From a checkpoint of a small sound classifier: 8.17M parameters, width 192.
Rows from expert 15 of block 5, named by matrix and row number. Rows with one number belong to one neuron. Each number is 200 + 40 x the weight over the matrix's rms, rounded and kept within 0 to 999. All counts start at 0.
# up: expert up (model.blocks.5.mlp.up, 16x96x192), inputs 0-95
# down: expert down (model.blocks.5.mlp.down, 16x192x96, transposed), outputs 0-95
up.57,215,135,190,171,224,173,250,282,136,203,192,208,155,122,215,208,192,251,198,253,197,180,196,194,173,101,159,242,186,236,206,175,194,192,332,256,245,174,213,204,276,201,223,217,229,179,175,119,192,203,184,195,239,244,209,226,201,165,213,204,248,221,187,267,183,174,199,162,166,200,191,182,240,197,281,188,147,239,189,110,200,176,137,192,216,161,203,234,208,235,151,268,227,222,143,276
up.58,160,220,183,137,184,196,197,250,179,138,192,205,198,133,226,143,194,152,202,151,190,160,194,154,193,72,186,165,175,259,165,263,291,263,210,309,243,197,214,284,183,245,243,218,236,244,251,215,213,194,248,225,208,210,194,229,231,170,169,185,191,217,171,224,247,243,232,126,230,218,171,174,198,250,215,193,191,196,169,217,213,168,252,244,294,122,189,224,207,136,194,204,143,133,286,167
up.59,204,146,291,226,195,257,180,249,240,160,183,199,127,176,160,175,157,183,177,236,219,224,214,163,233,150,152,244,231,264,159,229,152,189,248,118,241,232,204,163,185,182,150,255,251,229,262,171,176,246,183,199,208,200,213,193,249,231,303,182,307,245,188,247,243,229,137,198,120,219,169,255,260,177,160,253,280,187,210,173,177,256,201,192,273,189,181,160,128,164,195,173,200,99,167,116
up.60,245,130,231,170,180,158,283,255,78,203,199,216,220,186,168,253,191,242,198,228,196,292,204,214,187,171,97,213,197,202,162,226,134,186,197,204,142,180,204,167,277,177,217,180,226,190,268,314,236,173,103,185,262,239,210,118,175,210,188,191,293,214,233,96,310,262,235,169,201,217,215,186,223,200,274,218,223,200,155,230,223,247,211,182,252,169,200,141,179,146,220,255,150,203,184,236
up.61,157,154,186,183,196,186,203,199,176,226,204,192,212,193,175,270,173,200,228,151,247,275,185,202,156,250,210,101,213,233,220,175,127,156,212,204,246,205,200,170,238,250,174,203,210,168,173,309,231,167,248,209,149,206,186,154,234,236,195,178,187,212,202,164,228,230,263,176,179,193,218,157,224,226,236,181,181,229,205,144,260,183,156,213,171,149,206,227,169,239,196,209,188,191,282,126
up.62,200,211,223,241,179,263,188,193,216,190,211,202,181,154,217,154,234,166,175,173,232,214,190,198,90,159,216,298,220,148,134,239,197,94,169,188,260,191,135,269,208,224,198,143,219,208,175,206,193,188,180,196,276,199,209,174,223,234,135,198,153,215,181,189,252,224,187,205,171,254,187,248,243,241,166,256,232,196,205,239,216,208,202,187,231,118,192,202,231,181,116,221,265,169,161,241
up.63,202,172,196,209,188,188,177,164,211,142,199,213,158,257,171,242,197,209,178,229,215,185,191,232,230,337,216,142,223,102,188,192,246,253,176,87,184,226,195,239,189,241,180,190,167,207,172,150,235,188,148,178,211,220,187,163,184,183,208,132,188,220,197,205,214,207,152,151,219,196,195,213,193,201,230,221,186,227,225,169,229,221,184,158,260,294,192,167,166,238,114,147,232,191,163,280
up.64,254,191,192,190,220,127,190,169,180,269,218,214,207,262,185,258,193,225,220,249,171,157,200,199,213,104,192,156,188,122,160,190,212,191,198,123,231,191,145,216,167,190,231,170,179,121,125,175,223,188,153,198,216,200,196,232,217,186,221,211,182,202,196,224,135,239,270,181,223,244,206,249,187,205,174,185,143,186,211,185,200,102,219,181,217,240,206,156,264,264,219,180,162,181,253,182
up.65,177,191,145,166,202,180,203,135,254,171,176,185,180,169,204,230,202,212,188,204,152,219,198,183,216,225,233,250,193,201,197,145,200,214,211,216,196,212,158,211,141,192,219,244,196,228,178,247,246,232,202,196,245,241,198,205,232,195,207,197,179,215,196,252,236,188,144,168,216,200,221,191,199,178,199,219,185,226,213,240,194,161,155,211,228,210,197,200,205,246,234,203,191,217,102,98
up.66,199,165,196,178,205,151,234,170,306,191,235,204,273,214,153,213,235,239,190,172,182,271,195,184,259,225,214,165,181,202,188,135,293,242,224,190,195,222,238,176,156,164,184,200,278,185,251,197,207,147,260,182,214,198,209,254,178,214,134,221,249,200,187,283,212,121,107,210,129,171,201,194,192,179,170,212,203,148,201,146,196,144,238,188,130,265,204,165,176,247,290,175,183,134,258,187
up.67,196,239,178,221,213,188,144,245,209,270,216,203,227,171,165,257,197,123,224,211,189,207,215,199,281,182,205,232,223,175,309,244,236,183,257,245,224,225,174,186,145,220,151,178,155,157,164,211,176,241,171,220,144,213,182,67,121,217,212,243,175,190,214,152,235,260,170,171,197,229,234,194,181,194,209,164,189,150,187,146,185,205,266,214,164,199,191,185,175,126,187,179,166,202,148,152
up.68,220,197,258,221,193,175,235,147,165,159,214,193,179,189,206,228,102,265,206,181,215,136,210,211,165,298,187,217,209,189,233,248,280,189,150,192,256,194,220,282,189,194,149,235,280,188,186,358,212,186,172,209,226,201,195,199,242,144,232,190,223,196,155,176,173,181,230,179,131,222,188,131,218,173,225,194,195,235,195,207,235,160,199,228,258,261,215,219,141,177,161,171,146,166,177,211
up.69,181,225,172,151,210,214,255,224,155,211,210,190,206,142,210,157,125,225,251,230,220,187,204,207,249,202,200,133,201,253,183,285,65,124,91,302,183,201,188,236,156,229,218,203,217,222,198,157,223,146,146,165,240,147,210,291,206,207,196,227,224,216,149,197,140,230,274,216,215,217,180,186,207,188,191,235,162,182,176,266,158,277,121,219,207,199,204,243,218,208,210,131,101,235,165,250
up.70,208,197,116,178,189,156,296,197,192,178,201,235,157,273,205,212,236,169,200,227,201,253,208,190,245,229,238,129,159,171,142,219,166,142,207,219,264,187,248,176,207,242,234,216,236,149,131,216,200,188,227,167,196,197,216,108,203,194,149,201,229,197,203,125,246,248,205,214,182,197,203,220,146,141,211,265,150,158,147,179,196,90,169,146,188,166,183,216,176,174,195,203,225,172,243,179
up.71,169,199,221,170,207,107,130,192,256,237,215,224,224,140,224,244,281,249,180,146,220,210,204,211,184,143,149,237,184,240,181,243,178,179,160,117,180,186,176,259,194,276,222,194,244,300,182,136,233,216,176,200,343,207,195,213,183,135,190,194,144,220,148,160,235,211,121,249,142,199,217,171,217,205,210,143,97,252,221,224,179,219,211,192,198,183,203,152,191,200,187,175,181,262,270,204
up.72,202,211,232,158,205,263,234,88,183,304,206,255,171,155,198,203,268,186,176,186,202,189,192,203,211,300,156,140,185,119,193,248,267,211,215,164,81,204,203,228,202,181,194,183,284,140,193,239,228,267,140,199,211,208,206,241,192,227,177,209,210,192,217,211,176,137,150,168,161,235,230,222,168,193,164,187,201,294,187,162,248,158,198,144,203,208,192,227,233,235,184,187,220,250,157,248
up.73,195,234,167,262,209,234,198,212,182,140,200,188,105,234,174,152,235,180,190,186,188,164,204,157,217,266,229,152,202,174,177,168,341,208,197,208,136,181,247,219,207,133,258,177,246,238,217,190,215,204,178,175,257,193,207,152,227,191,188,200,187,193,214,335,264,192,159,205,239,220,216,162,191,226,145,272,219,226,199,180,194,144,180,219,138,188,201,186,203,237,152,212,143,192,193,145
down.57,251,241,225,172,183,172,207,198,268,173,156,260,229,177,177,208,205,198,265,226,200,224,305,213,219,126,244,205,176,178,245,149,201,142,119,149,205,175,195,163,138,139,204,185,203,147,221,193,112,204,277,195,238,238,150,214,203,207,174,141,198,183,250,186,164,123,248,182,254,227,203,218,208,124,104,165,221,158,151,222,179,160,217,99,186,221,204,202,241,169,194,195,204,253,196,163
down.58,227,233,233,222,135,274,192,142,280,239,226,277,200,217,167,234,172,193,175,270,198,141,279,268,194,212,169,244,295,201,219,191,205,194,162,186,156,200,154,158,253,182,164,225,231,239,184,158,218,212,219,126,188,200,236,229,257,119,191,275,169,191,199,236,218,172,209,227,243,211,201,250,198,212,122,215,242,229,185,165,267,173,145,186,214,207,223,196,184,178,235,255,238,147,210,214
down.59,181,234,155,153,258,223,273,191,153,189,284,240,200,141,235,208,163,244,199,243,160,139,182,206,145,228,232,152,215,199,213,259,193,122,211,246,153,165,181,204,137,247,207,162,209,184,168,314,172,175,182,197,256,224,180,135,174,152,192,182,190,141,204,185,248,199,276,250,244,189,242,166,268,180,223,202,163,199,205,197,212,217,164,250,185,271,235,209,234,141,173,280,169,273,209,165
down.60,164,160,194,124,196,132,251,171,194,182,185,162,214,196,293,174,216,175,216,216,190,180,228,131,165,218,139,205,250,288,172,217,199,196,171,178,286,244,215,166,180,222,214,169,171,212,207,135,85,307,220,159,230,193,196,202,163,160,154,216,201,130,131,218,181,167,197,167,209,230,204,170,216,224,166,187,257,178,152,210,199,164,173,267,243,299,248,258,217,203,243,210,158,189,212,235
down.61,179,235,179,162,239,221,119,165,170,168,230,241,193,200,193,299,191,148,133,237,150,182,223,79,215,231,183,240,174,164,171,232,180,166,193,192,204,241,196,201,205,221,196,179,185,170,165,173,237,187,166,187,240,240,280,188,169,167,193,177,173,175,194,211,209,175,260,236,156,241,221,181,192,175,207,228,178,163,157,175,179,222,207,163,273,171,173,199,169,230,209,190,241,211,160,180
down.62,145,207,194,205,102,170,211,223,237,190,249,279,274,154,208,173,215,284,283,186,206,263,229,246,186,103,270,164,142,123,188,257,166,154,124,193,205,181,199,186,153,275,195,217,206,244,233,163,206,223,229,174,223,154,206,166,228,294,190,247,220,191,186,227,198,216,164,201,130,154,223,145,221,166,225,178,151,252,202,159,136,160,242,139,116,232,195,191,156,216,165,211,183,234,208,189
down.63,205,209,229,168,188,242,171,140,182,282,220,187,272,194,218,110,239,216,196,109,147,116,200,203,232,196,311,147,170,99,272,180,324,158,214,190,188,98,231,233,196,151,222,263,248,195,208,200,154,250,216,248,191,227,212,264,215,141,194,184,187,178,247,261,143,134,147,196,282,136,189,217,183,187,207,204,278,229,172,175,232,141,247,197,247,177,176,272,156,185,163,174,229,173,245,201
down.64,241,209,170,231,256,216,202,179,191,242,213,155,228,131,170,158,160,219,200,172,215,166,158,223,211,219,145,264,265,230,289,158,223,243,157,231,174,291,198,139,246,217,204,221,229,202,243,211,252,244,202,235,202,120,167,202,231,196,248,178,233,230,173,196,221,237,224,288,254,253,192,206,184,233,215,205,194,160,104,150,131,225,144,182,265,208,195,187,207,176,199,200,181,166,188,177
down.65,149,216,180,261,201,172,231,220,201,201,188,213,180,185,224,192,147,252,191,178,250,176,199,237,144,215,214,169,151,183,150,170,199,170,194,141,175,173,304,162,207,229,223,189,134,243,222,205,257,159,248,165,235,183,233,225,220,203,191,243,205,175,219,118,166,219,186,144,139,234,152,247,182,196,234,212,312,264,182,263,197,292,216,199,160,235,194,174,286,221,176,166,192,215,216,235
down.66,182,159,204,236,180,242,162,244,208,202,263,161,164,247,184,182,178,162,137,144,198,126,147,222,134,216,151,171,255,166,232,182,169,135,174,190,256,135,257,125,176,202,234,193,165,200,184,232,169,164,223,227,168,189,135,219,219,158,223,158,204,148,197,235,218,175,181,244,262,217,215,189,182,200,240,184,185,239,261,192,195,184,247,138,277,130,206,213,147,255,158,202,116,159,182,221
down.67,213,194,174,134,233,176,241,133,156,183,226,176,189,187,209,229,206,228,186,225,244,154,231,281,160,237,193,197,186,233,130,193,141,156,140,201,99,202,190,208,268,166,205,135,189,257,270,210,149,238,223,216,222,183,221,184,194,164,119,141,283,158,214,184,203,203,251,226,225,223,215,236,226,167,181,213,214,256,217,200,254,170,161,199,181,228,242,187,169,225,163,152,141,271,243,220
down.68,219,193,167,204,182,98,185,154,204,235,234,157,176,226,185,217,179,166,178,235,218,193,216,172,201,84,187,227,166,106,174,233,158,250,201,167,198,250,114,217,226,251,226,211,235,228,217,156,240,240,174,221,172,238,247,214,187,199,133,159,208,190,260,206,248,214,131,229,165,210,255,270,207,164,153,215,253,196,203,175,179,130,120,180,256,176,211,166,170,140,248,211,207,165,237,210
down.69,244,239,232,220,189,259,229,88,205,186,192,175,222,209,265,245,297,124,140,189,180,164,132,202,209,276,186,188,149,159,152,212,268,250,214,150,309,177,107,195,241,146,186,212,195,177,212,331,233,181,153,208,219,149,239,241,223,200,216,169,182,227,170,211,274,242,158,130,149,208,183,187,242,238,205,182,208,124,134,183,163,166,220,215,209,173,227,162,227,202,179,204,170,131,156,118
down.70,179,179,267,247,237,111,204,189,191,225,201,237,211,216,164,271,177,195,121,160,159,168,105,182,206,194,230,98,170,190,178,114,250,192,232,299,189,214,217,226,259,232,178,208,251,183,201,203,272,166,251,138,270,206,168,209,179,148,265,161,267,201,228,173,232,236,230,197,231,220,162,170,163,244,225,201,151,200,171,202,192,166,210,195,241,228,215,167,191,204,171,186,216,189,198,217
down.71,213,187,137,219,217,210,173,283,139,221,146,157,208,114,162,229,222,127,125,226,212,226,147,185,264,273,275,164,144,251,156,181,150,159,253,296,235,150,211,194,190,154,211,162,184,127,156,212,107,219,141,286,218,175,142,281,162,250,260,230,168,165,215,154,144,197,167,217,155,156,181,191,199,151,178,176,184,192,198,246,285,232,207,283,198,159,258,260,250,139,263,297,223,231,202,222
down.72,109,213,209,183,192,139,228,227,236,186,198,76,236,194,209,237,198,142,231,151,246,138,244,219,176,213,253,246,220,177,160,189,119,219,172,93,177,185,238,266,175,174,219,226,183,290,68,74,193,229,258,201,174,243,255,204,231,208,187,204,175,153,246,208,212,217,212,231,305,260,203,204,247,137,143,224,142,227,222,239,215,277,132,241,220,188,193,227,119,166,170,182,169,163,252,246
down.73,229,124,275,229,241,170,238,176,158,164,225,228,133,205,203,175,194,197,220,240,267,272,225,196,244,223,216,180,166,213,187,225,249,244,163,261,212,240,222,212,264,165,162,224,166,141,205,162,229,206,208,189,106,198,165,175,171,210,177,240,131,312,272,205,262,216,161,75,192,189,184,221,219,177,167,201,279,155,282,235,253,289,210,154,247,164,228,235,177,262,212,166,199,168,167,284